Rows from block 4, named by matrix and row number. Each number is 500 + 50 x the weight over its row's rms, rounded and kept within 0 to 999. All counts start at 0. Numbers have three digits each. After the name is the row's rms in percent of the matrix's.
# b520: branch 3 second 3x3 conv (model.blocks.4.b5.2.0.weight, 36x36x3x3), inputs 0-5, a 3x3 kernel for each
b520.0 101:582589497528476461547583507504464520527524402483431493547503485432463474505485484513465527463597557452434535498502505484463584519554493547477554579436561500403484
b520.1 099:514580489480580536410474479505409537485491610577535605484467584559438495503566504526509461430510532406478563491569495505467458541496518486589437504526448501559522
b520.2 093:468422512462490478524501518510352433507499501468441470476481517429659432492510443520456443443577485471496540474426513523411463539523431427436470512407571515559481
b520.3 106:516576538473501582513615540552449543495464506410446512481585523497559511456467464504541485413511455479513498458600510551462469552532501504546528533400424612474531
b520.4 101:454535568477460541490451437485412470510486491413415467480497523475582519475482548521456423480524423448488527524537572580465500455521383503452426535491449497492487
b520.5 096:528539504566497595439430563436452508484495431494564431546518487535522536496489525499401485508480504580498581524458521476481473470418368488413500473590478526548489
b520.6 099:443474494506477522508472466512534534480456488479419478456445458504430463490490561468517580516463529468475515506500470537401455486552590515552575508475452440497416
b520.7 091:492491446545509485557530442544469552520500462508485532561521482534491527466558487505535433497514510566429538469469472519491507401543470479534406465449544566547595
b520.8 107:483429505655491433476526476426505529508457518499542547539447437424476542547643460491529520418481467475511504490479415459458456469448412536435403474542510426563429
b520.9 104:556583527463535486439482436511501466480450488525527538535496529469402480449471491463503436442521478449464504484499441560561622548532570446506510519512427450500486
b520.10 102:564453501554674440429439545499545507467492599509413522435435492480482436454474501505521562506424464512523434521445573477473580417491553516437515543655477480538502
b520.11 104:476428549555500455594548523462479478534422534541451392414571479517526465450423483576460518487594509512579529450515496553532507428497486482509495545446461565480504
b520.12 097:516533528481497488415512483455482462494512468531470470470414545496479462545473406527506487512437497547483514603377500521381478508578492557537595533460435480442535
b520.13 103:460466507539533573450442486537490453440503467466465516489524361585454489455465387470518510523497443501483554468541497512511457629627640530468464421432423514479507
b520.14 099:470511569460476491511488465450546435551514515451489417427562521526562461415512468486524493546593537531531534561514508501430528588460448497497520425527563530538542
b520.15 092:563460487444492490465522536516542402425588544382480554534485502428499402548502487459508502533473584518445449499543429516423497500389383545458444523505545531605441
b520.16 090:452498493489443469554512579490520377444464450499538488503424503528467485517610426503488533499593518466472493557592509479431431463472454519462529493473496478503450
b520.17 106:559521548425469542458489490535518509451547559483461537355458538270468520439503522488468479411497563494492448497444536477408552483538447545551515568506499462581384
b520.18 105:528452473512540473500508480571507488497504438520486505535525461454461507542597553484503418468509447523450507524424509516466595535439541451450488489412464561473421
b520.19 105:487515453455484467462537416484478541492448481555503500510408538525609452500647439436538466442458451420419464504482553539570470518444455480534535460533465474463464
b520.20 101:583452557498487446527507433506507529429411534463478545476437507529450591504613430526494440522506506460434496504490470525560679449532355500482531374532566443496505
b520.21 097:433490517514426515565547513524592444585483469449483545528528412437450622485575541366483436457494390461476577502518462487581465439493470522480454477453515509521499
b520.22 101:521557491545548471488532524466472491412589490533364417545499529600414385445451555503451444503505499526545518503505523471474516415434439518515397548430411350518452
b520.23 101:541486553493526483477490497577455491403449480454603461530391511494550488534484525505508579556522436413510472538552560494500455544512444498409450517543489462526519
b520.24 098:412523440434511500453464473510550504444571603515484448455584583536465425496442548547493482526460517504515470504610589527376606461424485417456509448494460451507570
b520.25 100:501507533546430526574458458484437421406529464461514426586466558467567535475456380515504446523486447557458481515490465553478414460553537431435459517485465483526550
b520.26 103:497534416499510523454527505503448497555490501549511528528506427457524436493491395617470525473492524494464485522412471523538575452452475449439519449507559545554531
b520.27 100:508516443455555423481567516440536515441436567550489460531475516499508460530485550439352570495455520485500489602497580468521416424525425589486566541558558428503451
b520.28 093:569470536518434513598505485517493500537541522552559480546520477514440546507571465517545409570496501492529459517583501451493473446473447539531632424557617462477494
b520.29 101:461493460538458434590532439458569557549422589485459471519502461391506525510369576412495526523434466513538448431431408549494525452551478477512529540480463486442507
b520.30 099:507511467515443505507498562594532510577585484483455512466549538534458434524461414563505645506497489513452566493477564526460531490496495500510509483555533524521524
b520.31 103:530527503536438425548495412529452473533530434505441410528506609544495522551461458476526539529481605559560612438518479532520501434511454486586497480428587519506556
b520.32 101:543519566497376592560540536514502490619434438544624501466566526471545488494544476551515606543526568386514576432548467453544486474467572464504461448426459577528546
b520.33 095:563527447522599473480463505498553442604517592507499557499456542514429521493547538525482580535398587584545457531498475542469621606504408565569497578586407493539535
b520.34 102:507459520499414459591486435528457477466473467440412534484513572504593457558571503432395430459431552532418518475497473535480509485496477449544418527446488464459477
b520.35 100:527569484509525493501470456545449466596558489533551514523542443502492474538553534410536431380533468408433428462498507509497578475415433502513465480511477475490422